config.yaml
model: "multi-label image tagger"
image_size: 32
translate: 0.06
rotation_deg: 10
norm: "layernorm"
mlp_ratio: 2
head_dim: 64
qk_norm: false
widths: [64, 128, 256]
num_labels: 47
warmup_steps: 890
Rows from block 5 of a small multi-label image tagger, named by matrix and row number. Rows with one number belong to one neuron. Each number is 128 + 24 x the weight over its row's rms, rounded and kept within 0 to 255. All counts start at 0. Numbers have three digits each.
After each neuron's rows are labels from the 100 images, of 14848, where the neuron reaches its highest value: "strongest on" is what is common among them; "patch colour" is the nearest of a few named colours to the mean colour under the peak. Only what is clearly more common there than usual is listed. The data: rendered scenes of coloured solids on a plain floor. In brackets: how many of the 100, against the usual share in percent.
# fc1: MLP up (model.blocks.5.mlp.fc1.weight, 256x128), inputs 0-127
# fc2: MLP down (model.blocks.5.mlp.fc2.weight, 128x256, transposed), outputs 0-127

fc1.70:129129101117093089111148099056107157080084157114114124118130120157115131151174118089140114134093118085143099126158137140110122111122148146135137142109128125120159069140149097125151131108133094111172099138137182116094150112124097204136146130144135140148109164155172129137093121129143133151136145100104139098104128115134112095131132171178124138133131123161140132111158133107125138137118
fc2.70:098122144130154136112066123144107089151123151155116142163106133136147126111129144145122181100107137132133098097126106054130147102140139136093106128092124120133134165144106134122114157092134151127096137125076084152115108126157145108108102113117105138161154148087103134142148177134143103148115140125145152158144116106152136091150178169137157127133104109086121077139113159150114123138093
strongest on: purple object (78 vs 22.8); light from behind the scene (58 vs 25.3); its colour: purple (38 vs 8.6); hexagonal prism (31 vs 12)
patch colour: brown (46 vs 9.8); purple (38 vs 0.5)

fc1.33:159139117152159145096124121130133159174152144186123131128182112188085132162127127134136155098127117099113113119147143168114115153139082149140116132093130124099155125069178114123143118127125119125127108095114146150120135147109092126175141136124181111122142123127102145142153131103129144126111100100156101176119101110159156106118135133113098116096154190164120114125136128129125103139172
fc2.33:112117130052087130128112106161114141111097111158115107170119121089142123134153119121133132138178113101119119136121143111144136143157113117134141091108149123121128143198159135099101169118164128120142112073116116114125126168149181127127099106120114118158135137134166121113087115138103176151098141083109092096118164137126122133164129168095191119125111129110130115145124139140105124135102
strongest on: black object (71 vs 22.2); grey object (50 vs 22.7); its colour: black (43 vs 8.6); tube (29 vs 12.1)
patch colour: brown (54 vs 9.8); black (42 vs 1)

fc1.126:139129126109139146124128144125156143113109181106111109128141124090148113135106135099137123140151131111135113160096103130080118118086117095096074095135137148105160124119120100061109116133153154142122127129156139114110170172100124131124150112114166170135174120111140122127129113167123174132179101120106100122088145127129127081136169130143154188133102130082102110124139133090146129165143
fc2.126:154140073165088108131122129109117119144176115126157122129098144171126131120095139111119130147117134133118147151139126112179127137089126100146131141124127108137127120105112132082098117095142152170178102100120110115150111109125142108181128163153127118114122116099120125143131126133093093125103168126123160126154072152149080135082156102137126108080135132139115080104124134173106116116193
strongest on: yellow object (58 vs 22.3); its colour: yellow (27 vs 8.5)
patch colour: brown (66 vs 9.8)

fc1.177:132166137114085068157139098122132136151121092147133127099105152151167171096133199143138137115096083141176140105136141120092153174114149078147101153118115130169133150122155153173097124128120128118156132147123120097108138104154165136098132133118167119087113147136138140134150118167159122112103123175128129112116084095134132153144111152137106158132121127134150141109112154111131152106148
fc2.177:131149101102134076109156144110178136144172108126141096120098176155186171119120124131136097153119139119125157131140114062170162140105109100154098098115071138155165149147134133120083105127138156092129094129129103070142116130129123114125137112138127151121131166149127127175115155133104095143124132145109145128142093129148115135144123128144081158097147125133143116105128133123134098096160
strongest on: blue object (100 vs 22.3); count: five (41 vs 20.3); spring (33 vs 11.8); cube frame (28 vs 11.6)
patch colour: blue (58 vs 0.6)

fc1.172:116169152085118173141098137106114110088167147108109119107125106132128131116104136131148153122113077149126095148122123148154112147153084143068161138112129143147135136096121128086154099097146104096117147167131192099130123134184150135106140106156157146141162104124154142143138083128155145103116118137107100117136106161109111084107126125175134140071130121127147132104106126121102123146153
fc2.172:120121140160124109143121086129139143136157107134123153140177139117144137131146089126123081170071160151110160120114145134144120179129181154081132173125121155149134118100140141141122121125080105154115130141146149154110136140111148126154149147091145090126097154148141127080169134153101115096143087145131096152153125141129138148074136119152174141097147149102079140118113100131111165123123
strongest on: light from the left (89 vs 24.4)
patch colour: brown (46 vs 9.8)

fc1.109:137147143112107154140086117082146106155171143139113128137143133143123131157142139140123150159102100131135128127114132119086114173192146135093095168173143128136156140077081138119096140108182150083100149152078087126109157165116148073127130150129112139138157091092164127138141123158137142118142132138096130091130133125133131134136105139161102135108146139135112130117121117133152099079153
fc2.109:127096168102102120101144123120092145150143164131121127076142132120136100151137144096129145132111129122130119084144157119170136118093162144104080153118117130151137090123105142135156161111137130205157079138081156091107142118109132113122139117116089138129126154126144151125161127100104106083123108185109099112100131154134131110128181188143151140140136122106169138144115115123105142114124
strongest on: light from the left (92 vs 24.4)
patch colour: brown (31 vs 9.8)

fc1.112:130132077158176131152148093145115164076104115113137144157153129142184108105169134123171129116104065179089105127123180083108150126110154119135102112157117157093124160121153131107136140118114142121114126102174135159123164143129151111107128135148130117140103123103096138144091110121158146162127123109150126103120093102126155104103172149147111149143096134099132096144132128109146135128120
fc2.112:130112153185108134120163134124086135127106141112111087129146094114153107067132117110129126121136170149101149087153120182137171159146147170153145125179109120090129091140121160137148084125100146148147090135151158147136117117125139150119165108113150088138092136133113151149131150144130150130159102136158135091126083151097156089136147167140136130145107137108144090119136102146160141138113
strongest on: light from the right (97 vs 25.4); cone (29 vs 12.2)
patch colour: brown (50 vs 9.8)

fc1.30:122118142153130106115136130101102146104082123107100102111161104137122143122117153112104123140164144102112131106151135102053141118179175098111124143135140114099179099104123117093114130156098144121138147152157115102107129100122151109096129148189154123138146130133100123137102167106143140166120135138111165130121162123118151141100130168073160164117117086141143109143088143113140174124155
fc2.30:103120094104112126146148112124146132119129073111103172135112158107132184164123068126113132146127135118162135149144117127114103139092130151122163133130138113157151155157156094129135141097134095123154176141147182143109137155164112110188116124098141130111118124140111103117115137153085119116114133127159082149111164158146100185121115136078108149137120136167115121125141185134113112113117
strongest on: light from behind the scene (64 vs 25.3); orange object (45 vs 22.1); cube (39 vs 12); hexagonal prism (38 vs 12)
patch colour: brown (63 vs 9.8)

fc1.216:158138105133125108173139092143106153079081140110108087115144138133132148163154127153142137179080127121104111149111109115105112123097153097107111108160141133136111120123152108134150147074074107129112116187127175168127094156159103124134135129115123165133111121152190132145128106100128139105133101169123115098124152108146113148137127119121172153129121086100125118109157153111146166138113
fc2.216:114112156110124144108117131125116110126108114146141137171113124119138102126127144099086131160110155142112146142144132123133163129157135128138128115141127090145131121168112135137078180148109150079138131121123159128168137100074135125117141063132127153106119175124113111138076165139122144103125171115104182135099156189137088098167140110097115138127147129137155079127151128113136101149076
strongest on: yellow object (80 vs 22.3); jack (33 vs 11.9); its colour: yellow (29 vs 8.5)
patch colour: brown (35 vs 9.8)

fc1.29:138118146134138163121139138135113145118112216158088136142103093135120131130151156118118126095112150106131145135155121101106102119151148118141162140121136141120191094121156099125134109127117174120108109135044092136132174157185110113128131113133130146117146119129131141215143117131145115093111129097135119137147108102105162134136117135137145145154105118129167114141126092109140102102112
fc2.29:159107141154120112111157134135096112114159133125138162136098124138121105142140082149128154124140107127134148121132095130113121125144143113124084133135122136145128127125099115193108113061111135131130137112144130117146133185126138152100086148123106161122124069120117154151145147117084115169119123150185177085127103115129139176098130180158163106177147136168140164134120099113099132114116
strongest on: black object (52 vs 22.2); pyramid (29 vs 11.4)
patch colour: brown (38 vs 9.8)

fc1.129:120146167114139140121088132149152167142136102143117158151166126153141124175125185160145108185155121148099126120139155103123123136138143106103101128144084134145164116090101112090089091120127121123143171121116148144108157174134132110143119140147180109155134092101148131095124138168134176104117126136112085100126094123138148108145181124150110169133143153132148133153101099127129160128143
fc2.129:121117126149065176171151105118188135147114112084142084127164122096107159133130113114119150115127171054093117142114174158149116105133118127080105103118139142108075142148148129133142098102188110132098152146087174113127125097138143126168138118138129128126140158130129108124151110104128146123126154143143136136153125103141151088131101143131116109115115115134151124134120174151108130121154
strongest on: light from behind the scene (51 vs 25.3)
patch colour: brown (76 vs 9.8)

fc1.116:121139153117092124160103110121132147087128128138147116115182151148129146092123155130126122161129070115146112165105130127132153112135123152144108161121117105150122109147094130118131153082095122102141157141119145096168096154145118093142143185143133083109109124116119171133159100124124147122106115115108159101089110126109121123148181144197117164156087152098167131111088124123102130111152
fc2.116:102133097154134145115150187121135104180127119161127135125145140116110185154107135125108089134109124105154168096120110106100120117080129084103144110127132142125119121140120109106123105116148113113140175166118115142107137094127111115121149177125103137144148104136171173099093165096132123103102130119188151140160141115146116168125121128104144118103135116132069141151107103092106181144137
strongest on: light from the left (60 vs 24.4); count: five (53 vs 20.3); torus (31 vs 11.7)
patch colour: brown (74 vs 9.8)

fc1.133:153147102113143125107127133110070111115144119145112111113132140138140100141128194113107093169111120137107131143177117137122122117139079166107089135136120150154160113100104113084139097160119144080125153125124105129111135148156101146136173166106119151099158112132149137104182124104147136149088118095087128127147138129144156112092146140176098145163118146092174103128114164104113125126145
fc2.133:124164151141159170091093119102118147150162151138146115140106159161116114120093099117173115086120136127097116137151151157145129175109117127151108112130148098119124163132182146145106098109103107097102161112121155145153164164130120127161151115147098110130138154143173159145087156147131148133126128147162094126154101118097121140104140152118186124097127157064128158156129118135150145127122
strongest on: light from the right (76 vs 25.4)
patch colour: brown (27 vs 9.8)

fc1.79:127193095154101142110163125104161150142165098150140163149117114106150116097155153141171145113150154090114121156110098113131151147120160145119083065160120133062112132112117108119157158117108122093134113119111124157123140125135144118131123134128150122121076126114144126128141144121120138164136105099100148128127154078089127128155130104110141082111156116100057129118145105104122155142137
fc2.79:155116139141110110148137101118126168135089180090090121096143087134111094183152146099118126115093095121107146130150147119155140107093123134146094174137127089161113174161108117132117137127089181122145104145152132121157134113155158107109124122098143136127130155145088164112174124127145125142117125186123129121082147161122115123086138145159131106120113122134147125145138132124155138085078
strongest on: pink object (59 vs 22); light from behind the camera (58 vs 24.9); dome (45 vs 11.6); largest object: dome (30 vs 4.7)
patch colour: pink (40 vs 16.6)

fc1.221:169124116109118135139168080134140159150094113188134105104127086161115108135155118131131083141135114113114113145169117107130151133140103165107128149144099136106170134084135161116167129108134109079162124117149116083113078147142134143119130114162125144098136144133153083144131144100116095152157141103109118120107138161184093092136148149087124114116138153135112143094150085116119151102137
fc2.221:142126147160149122100114140113132154126146174122120120125150119153153118140126138106100144130085085127108108119139128128117106125134145136106146147103161110128161141079112132151147096128087147048129141138144114139132175093146120128136155113160124122130162176130141127107195166083182121152136104165139143127116147120155128132104117125127105102137145076103130117159161136077132171098100
strongest on: black object (47 vs 22.2); dome (42 vs 11.6); sphere (33 vs 11.7); largest object: dome (29 vs 4.7)
patch colour: brown (37 vs 9.8); black (36 vs 1)

fc1.160:139116116123151134116114134152111119136134139098126131157150107085151114125135152133113176172149138101134155121107163105140118139132165121129141106157119164139115143108086174116145130158066132088166178135089123129120148187160127125095147132154158148140160127092106122147185085145106128109171113133138098108125121102111107153135155115109152129105134119087134068130089129123156104136145
fc2.160:086127124118130131159094137149158140115132130187121116097115117173137132126142062125174147139123095131145104109125140089170144099095129163089141127121149127168122123114133148149136128126180129154113123132086159110122101129160124111143096098128127161149147142140121117144135160124118083120162168124158170152105086129136126130116182099128098152088096111095140095115180137138120119107112
strongest on: pink object (100 vs 22); count: five (43 vs 20.3); jack (36 vs 11.9); star block (32 vs 11.7)
patch colour: pink (39 vs 16.6)

fc1.83:117124085105155157198130117101134114138153119099103156134099118138136131165134141102152119147135120169116118145121121174105104120112136127107101140141125130056096158097156132100153165137119129097144119115148163135126146139116113115183164132123143124097124182140064142160114097094102110162136165130113142096093141151131161123099108141121136093101149089128101112105124147107109134123115
fc2.83:113104111186084081144169079131106136140102112107079095129084111114125125140119095112121139114159185141106101131151119129114124140135145109162138115167133124144139101141137112109154134157127116140159151135187118109128102093171154146104153178135168126107123148137119107167149145124111153103137103121152132138147129122141166143134100097135143151093167143141144093087129123173114138133099
strongest on: light from the right (55 vs 25.4); hexagonal prism (35 vs 12); its colour: grey (28 vs 8.3); largest object: hexagonal prism (26 vs 5)
patch colour: brown (55 vs 9.8)

fc1.219:109129135102141084114115177113161133106141088140116134124110137142070151135135140115104115128143092136083132125152162128117143136122137135124091137132157113153107109111132132084122175164099109157111154115100107154141138157141159087137149122163145116141116092116153150176089101098162140133150149130096124089168091165119149082100161113149109086088160129121123133147101157093138119117120
fc2.219:148102150136124129099125151114093140089085102144114066106117134098122121126131109129139141112151116085141156115126124143122140092136128118144103122127103094176130154157151101131102158135141116125101158120126162106084115131116087137169131160149142085147138145143147107094178155154097097153133109144093125119120138102137123140160127165108150151147168098140123115105144136102084124211103
strongest on: light from the left (58 vs 24.4); chain link (48 vs 11.4)
patch colour: brown (60 vs 9.8)

fc1.54:175156186100161156135115125115129116086123163119149163175150131123114119150124128154112138126112136133106137131152077142102122110134121148171092143107152124081100102094088133120136086105065152099135145133114132125129134170124144095103116127141127137099128118107094144133166100118124162168123111100127106182127127113157113106146109117101122152087159161129116122131121144140179088156125
fc2.54:097136118121134108143119111136132169140161158166138087058128142129138151152104098101118129143117131145129094096125174137154149141117121113109143101131155177150157143137170171105130107124136118158101115120103118107113107118145129096165109098111129146141143154125119103179127132133147099122101119128139154060134087121090140150148138154187139124157087132146117093121141095181129136120099
strongest on: black object (77 vs 22.2); its colour: black (44 vs 8.6); disc (32 vs 12)
patch colour: black (51 vs 1); brown (45 vs 9.8)

fc1.101:181121126126125119117082087103124121071144109133121092145140102132132147120124118121156146104134109095147150121137169104114153135146087101172104121107162137084160084153088142129088153097137096135106169167106128127144142117128131154111111140122117148142136074131125122116164122152148142125150092122098124168114120083153142138137150093145161116139086139154128081165130173123144142148153
fc2.101:066098130143119105104103140127118117120109101113148129139119130146125119128113078154092129138179144111128135167134149141116139168147150146134114139097143087153127129139162107107107131129147128146134178111096093127142098139135060150188127146139101095123151154108168131149101149154118148108149124131102111130129093123154153197129145109109120114132114175115137126137147074089103141157098
strongest on: chain link (61 vs 11.4); torus (33 vs 11.7)
patch colour: brown (32 vs 9.8)

fc1.115:158159099165097118110112097078113142094122146143108166134126140152158107140187134103118130106150120101102112131095104102148155113135164130126170090136089120090148093108078085143137130152109137125137102141102145106094104142127119139103150108149165172132115106135161112139130122140161120125160143059094120128131135110126111123116132088110137101122130171128147103089156169121146154130147
fc2.115:078130164116122140096150116113078116146086150145162118162130100135139112108129150095128118107124095104143136102115151105121147105123156129158112112138129098118150156123147111124087163138191119126125129177083096111095127138142168104104096101085113160169115076135114117135077144141147144130112114128135147092117133152152167117107144177144144170144088128094141117141128121101122127153112
strongest on: pink object (48 vs 22); cube (29 vs 12)
patch colour: brown (31 vs 9.8)

fc1.184:127094135146147140137131069142142159124144121122066130098123108168089159137113161164113144137119128144129110140119130097117149140116139157115126127136097122131151078138127136093110149167070105111142130164130151143125142126129129169139131142123161100120114126145123144123154120150108144168149094154122134051145117127157119112138206134122143187098147137135098144129161143172096139104139
fc2.184:136173113118119145103101105130140108120096089096169103155150130116162129142136149119150143112131141124131086140104147107153146127143135111147051126138163135121123160146140123138151118134175148092111152153091093110133180119166140117163085118134099132131160106127136090146111123097154153141094121087138161126110086116154105189136119136128138110125109134096168157142141147154136161165159
strongest on: light from the left (91 vs 24.4); twisted bar (34 vs 11.5)
patch colour: brown (70 vs 9.8)

fc1.243:133150177168111107124133123118126165122123106167093152099081120114158152138139148161138103119087122199168132115147104141105098178152139119127120127115150094150127119123147139106137116152135128101149132134121140147128152122144129106112151121123164111116141121162119098089151123119135165177087091168181122153166096105107111160103118141118160118139084128092137124166116154109120166108112
fc2.243:122148095181131127125119110110097147130136136150111126121105133178132137168165097142132131106143107131112117156150083110117136094110141151113139145140129131163136072102131123106118111089145146118149153136114131118167101163131060117144084164152119191154128170146149096165130136149108068138133107126129129139154112097127073097104117129149070091111137112120131127144150119129133112143142
strongest on: white object (92 vs 22.4); its colour: white (46 vs 8.2); cog (41 vs 11.8)
patch colour: pink (41 vs 16.6)

fc1.203:111093160098106093114097114080153140112119117093119141128148116148125088114105161129136154143129103168152110131152088164131139117125108157127141141095126148128133132112093116093151146119079073107163111148115158158137121145155144155136163166115138138073153107133163157175190118124153121121136101136159103147150118136128128103133148127148098139094137150128169120120150167115118131070143
fc2.203:152183142148147113114109103143147138140159125159139141108122125154122144109135117148097121136103139136098144165113129098142166131118099141095126173102150128125122109114116151128157132149076142129151149095107147159135151140118139133165133096114166070126161159114175119095178120085098115126156096131147088132132073133098110153107131117112100085090122096097109171161097122112119151125129
strongest on: light from the left (53 vs 24.4)
patch colour: brown (32 vs 9.8)

fc1.6:137131134171170115089137100092146153155155111130124119136165135188127117134092162153116099097094120095120164135166125136102117118069134158099134116131163144106110133072170124148158088116132156088142140101127133131123158143130095082134138134100165109139142119126156151119198107114123127130149121145152126164144117116101148111108091129133088150087156114128104111118104141134119121126141
fc2.6:103130166089119162142111142151073125091126126151112135153092146085125138140188081144135068146106152129138065143142133119110124131141124132167140126120144076145139130162122145140091149141150138149097171099114090105131129182091129121130149078142156124102148147145129126147100115125173102137115132130131119082120129131106090146128143151157118097130121156115136140163128127150116105092133
strongest on: black object (79 vs 22.2); its colour: black (40 vs 8.6)
patch colour: brown (38 vs 9.8); black (31 vs 1)

fc1.156:159117147102117143138127109091096178099075118131149167107120117126138137119144131134093147132167143143105086100098135136057157122146128095118142090111116094112150123127104082108157089150149109125122149170086140108119146124141096126155177122157177114142135105129139132136131166109135148132129159111138132116103099131142164130124134097119138162063146140104161098095104127125133155138158
fc2.156:099140096157115119157166114146158157130149091106097125141096141112138143086122126112113105154110161118120149153133079128147075129116116168142148112125140135109111139107112095114157093137108083100173139093126113128122124130151115135154137201119145137106101167150102088125119062103119114147116106146128106114173158113121128146149085143115134134116165122139140114096168178142131127120099
strongest on: hexagonal prism (34 vs 12)
patch colour: brown (57 vs 9.8)

fc1.84:137138105140142125137116160120118155123151130096153139158144121120150141077121127122167113183167158121110135106149154108131113148131151164149157136104130168131139158121120156120124093157098186094158154090113148163109108136159112100089146177123139167168135121106102096114152126130092118117116145147113127071136134066100118131102115133106140131111123106092129102099109143117169099107158
fc2.84:109114152134171157117085106164137144130160130144109162120124124147113138133132112101149128127164124147121105120149141086141173110129156148077115110083136130120135123108133126110124152130164110078138091100103117142120121135112139176103149081123108173158140139170146165170105157168126154149146183113109139147115113134165120112136163132104130146089112095136160121143153083111113100120081
strongest on: pink object (100 vs 22); its colour: pink (59 vs 8.1)
patch colour: pink (61 vs 16.6)

fc1.102:130176154103151099126118133113150144139143121173142134085161132143127119149151109140124167139114097105095111136103153108128105122158144156157128092114119087103157111140101093116099074127162099137166112108147135077113110133151134128151122110119151136131127074106150100105144097123160111116137101093102124133117131061088149121158109116153122161163111144074141124111103175151114141139137
fc2.102:118145114151097122146136135129107116140109095120134100141121127098142117095152142138116138144157125139087130107154142084113160137162137141116188100083093098131147077158088131114162116137132122123163098139096113149122113151131113115126165122146081124118121084128136101204075120122133159167081120122115146124149137157180146125132143115172123142100119125158153141110142124126116095164096
strongest on: white object (51 vs 22.4); its colour: white (25 vs 8.2)
patch colour: brown (31 vs 9.8)

fc1.67:155118137108124132127105087091125114147133151135135087114167140177096107145119170130130145128078149128134129129149150139105135155107125157095108157085135141114148161087126091108150101133141115117117142154159162164114157160133114119105122140151142164112112117071125166121187154097112132122073150124135111148068140125177160125128161082126091137102142141117114130153148143113130119111127
fc2.67:141119152117138152115138132117108179145120118163103108117111087119091092166110119127164150058148124104100126107144165095130141132134146145137154095117156144118090114113136154123105137101136140172161101077106133150164161136094116121155093142097110144119145122121133122177127156177144149092137098112147170130156082098143097142109113114116102139104117113132134149111067116151129130122135
strongest on: black object (50 vs 22.2); its colour: black (28 vs 8.6)
patch colour: brown (65 vs 9.8)

fc1.250:074177139151087129126124151163143137139160098143142146131101137124134098149155125118146115109124086175152154145113128118104132139119131104128098098120121162085127125130117148107130122065139115113141143082122121159119182152147132160119146143124175108130121131124122087114112072113114164119167097124146127057153133123160093129103154191144128117143108137110106125105123166105138132135130
fc2.250:126163130150142127119135153168156129083151132128111166137068163145130167125146118143094130123109088163077160162144090117151075116125122154144151125140107129185095118125095110129117086132110131116088110141140125168124121139095094157094158122139115122115123110135151140119141120111118104129118123094163124117160104145110123153099122079168076151121155101154084101150142137131118124104122
strongest on: pink object (59 vs 22); white object (53 vs 22.4); its colour: white (26 vs 8.2)
patch colour: pink (41 vs 16.6)

fc1.25:090137146179087137147117103109135161084138095140114120141136131123081128094124122157089155141135114164104131146099172139115155133116102110103112126133096063137145117130133101118093123153150121111103136133114124156125143108170158127195117132118108147128166121122096153168139134111127092181150134139138170137081116125138119149167143136133140145077127144103084087115136114159139146133142
fc2.25:164145154126149113112097103127126097127114094144122158130147139132153127143101188147109110138103130123088135122111129170152128155113126182106135115090121137121171161091115095103138098110140157070101181148155115115110121148161108094143156139167129137106146125136127129100133120147111173136060143116165097143132134100114155142111067127117124111130120120101135127128131169128097165118159
strongest on: chain link (60 vs 11.4)
patch colour: brown (41 vs 9.8)

fc1.236:146118122105130148126128167148138114143136132114128114070165137137134128180123140127132123129134186123066132155095177118110077132111079098132125101155098118116126131106160099133168109085137168142139100155119127127134105126165099113139128150123167165086136125134140119152135104144124092102189093127135083120128102107114143130130153132138168129145103135089113078115126102143113141149157
fc2.236:158155136116105103118147099103138129086110129082114163141079151084088126111131081131104166135141101123134141139128132131092158149170136147158173156085129109157101136167067129143115154152127117083142092093122154141113140141101110131140128134095102144130099114118126138134122152146088142153080140141119126164136159144147117144139125116134150131135137178177117174148139145121138090146138
strongest on: pink object (70 vs 22); spring (28 vs 11.8); its colour: pink (28 vs 8.1)
patch colour: brown (26 vs 9.8)

fc1.23:135146160099117156201152160139093103108157097133130151107147109114170127133193122131118135149147127150134147136081097120092164168190130119159158140134112094110107101093143154128098148135083107105144098106157142148123128151112134129177184109133122136121090118128125146142134116140089088128118096075133155120119150127128130138122161134108146103141106144114128128148130148138108121153108
fc2.23:140176107124156086157140130133114152130138130129182115100145112099141089139132102097117125100111142111130114137130139166157127137131098118195114114063173141143104143135101122094119101151162160106123133141104137122099099122099134150140151135134163171147157136142143072105171140142113156161109119105121085106109096128125100168153113135114119092109153093141114131153118139089124147161146
strongest on: count: five (41 vs 20.3); bowl (36 vs 11.8); bumpy ball (30 vs 12)
patch colour: brown (28 vs 9.8)

fc1.249:134126104093090082160140129101132142117101179146117124132098159137124162108150128088167077162124124168126128100146138107121118127110155109156148114113136105111168094105146072131123107126141132126169125103169134156103123146121128167112121123141146179105100132162100126164105110101138083118126150124116142119142155108102160090114117153138130115158100097116146163131186171113141103128114
fc2.249:133128141138133130137089120130119118111131104208135162149140119120131130131137134127121156101096137116085113108123123097125123062131099145129111076111160125129122139145124115163126142135146123141133106144070078090140131149103158112114103077126080123108168124151184132154090100122126142144146179113152098108137120085105171120100146140146121133077106135121113128105101123120163155146127
strongest on: purple object (52 vs 22.8); star block (35 vs 11.7)
patch colour: brown (37 vs 9.8)

fc1.68:132116108079162108142109143132161140104126150118125149137090138153131139085132152123121153130135119077101139103167157129157145129146100123146152167102109149098112079107146125113164192133101139128137149086098117140132151183101159132120110166140121133096097085113113142169168090168143114125130088096139118092157144126114106126165152145163088112096100121138122127115146126121132127122155
fc2.68:102142096148158121091100139110158128101147141121104108116116087125140124094148188124127154126140160126118117097107141135126155103130141145149137134106128134151099162121116133108112141118160159107146140132152160124079141137138167129124119149167162154147102132145123162125167082152111138135074080123123121089187149132117111074110138127115108082138136126107104168159126141133069112124081
strongest on: count: five (52 vs 20.3)
patch colour: brown (33 vs 9.8)

fc1.154:159101132150136140116112079143136142121134110103078112145172069149099137112128131151122119107171139119103118147124164150096177175178139071133094139139110111144143139131145094105114122141110113113106141139133075142109090101143154108131115160153101105118122073095105153123127144149126171163112114125114137132089111109128150147141172078158127165110100143123141134127127101138136127145119
fc2.154:108101168125119126123129130104092112092124092142143169170127123153156098125161088105169147102077095142088115129118153136159118116117135181131118124096161109105123127136121167083163167131155119113149188160084150116151146139126110083144149134154113150136107153129170145120121163122124124129115113111144161089118128120124155182109148145103107104152087112109133134116131130094123154118142
strongest on: cube (35 vs 12)
patch colour: brown (37 vs 9.8)

fc1.94:106116117122124120083172145148126131115113150167107117135163124095132181111128119141145093145105104127123154071117190129111121140151143131163186123088106119110114123128106127150137144088103142138097122126125137152143110147130136129105119181142142111094108117139163103164104109175124128163131132097119120121125117124132084105119153187125147129134075090151122146142144125091107115112067
fc2.94:127122086144147104137153109110141094111119142100136166137137155111091119140162106132161109154128155156134100129126115138150118077135114141150100153157128137135102124135086095115140149110076150109148148148182141139126117165102174156090100139174092140132169158109144124116136104144127125113088180137121180132129136138073106140116108123150100128159148141178124162107119136150098140095120
strongest on: hexagonal prism (29 vs 12)
patch colour: brown (27 vs 9.8)

fc1.200:122113183124133086129122098103133162141114123143081131104110101140104133120169131112103115089146091153108118128125160166144154116126135137126126138121127102130173128132146168109095161136065148140158133153113169157139176168136113133173139119120107121133104124096153139149164096137130149123131127094093100079145094125080167123125139134153141150107154142085085149077112131138115130122126
fc2.200:070193111105130141136114122127137138132133128135159082122131139122144124165133124136152155158131105120177159157127140119106164124119118104132126133102130089145071161136141102092132175138151113096128175128130140084083121107146142152120147162137131097119143136134157139097134114086103120134095152110131082138111089114176105150158149143150148095092116123148087099155133155129087139134143
strongest on: light from the left (64 vs 24.4)
patch colour: brown (33 vs 9.8)

fc1.89:112142110110114154105120099118121109178111171128112134127111123134159168144167130151195113168152147157078090120183135111122142121120116126105107147117139142119188109120084119113090084145118104139141162150115147161113147122184145140145157108097166137130139135163140132107151121124117147122169129142111091123128117135091159098110110118108126111122115106148113082177126144115149142159115
fc2.89:147130088119088138155168093169132091139148144152142147102177139149123116158136157119120081107092091109128133116161101166139129087182104156154140127137135179104059142107106126125182128170117085111147124118091116133106105131124142126102160176082161135145123106123127097092165150119120115151103147117125113115143133127152099114130125148123126141099138103131138130109122110111114141113120
strongest on: count: five (41 vs 20.3)
patch colour: brown (29 vs 9.8)

fc1.244:153161117157113143177073085122072080109134111139146127105171134145129110140126159122107179137129121120135102107131134157119125134169110071123124179093112142126145114104113130077097078150062151105167132130111110133175105108166152129142117138113124138130113099140121126124149113151126166169161124182150153103109143140150118132130096121136147129104139152123130129131131130124144116128137
fc2.244:120102093135102116112108124083150112083082151131094118144080095122147157093112125103119178171128131114093133116088150114099170123093124161134121125121119119142143137157157126111149137129183153109122146156131121136092104122141080095137135103114193123100136131096119124145161112119119126144154128115150141104098148130138171141134181113113134128096128164161137107144153127145122151186114
strongest on: light from behind the scene (60 vs 25.3); count: five (42 vs 20.3); cube frame (34 vs 11.6); hexagonal prism (29 vs 12)
patch colour: brown (67 vs 9.8)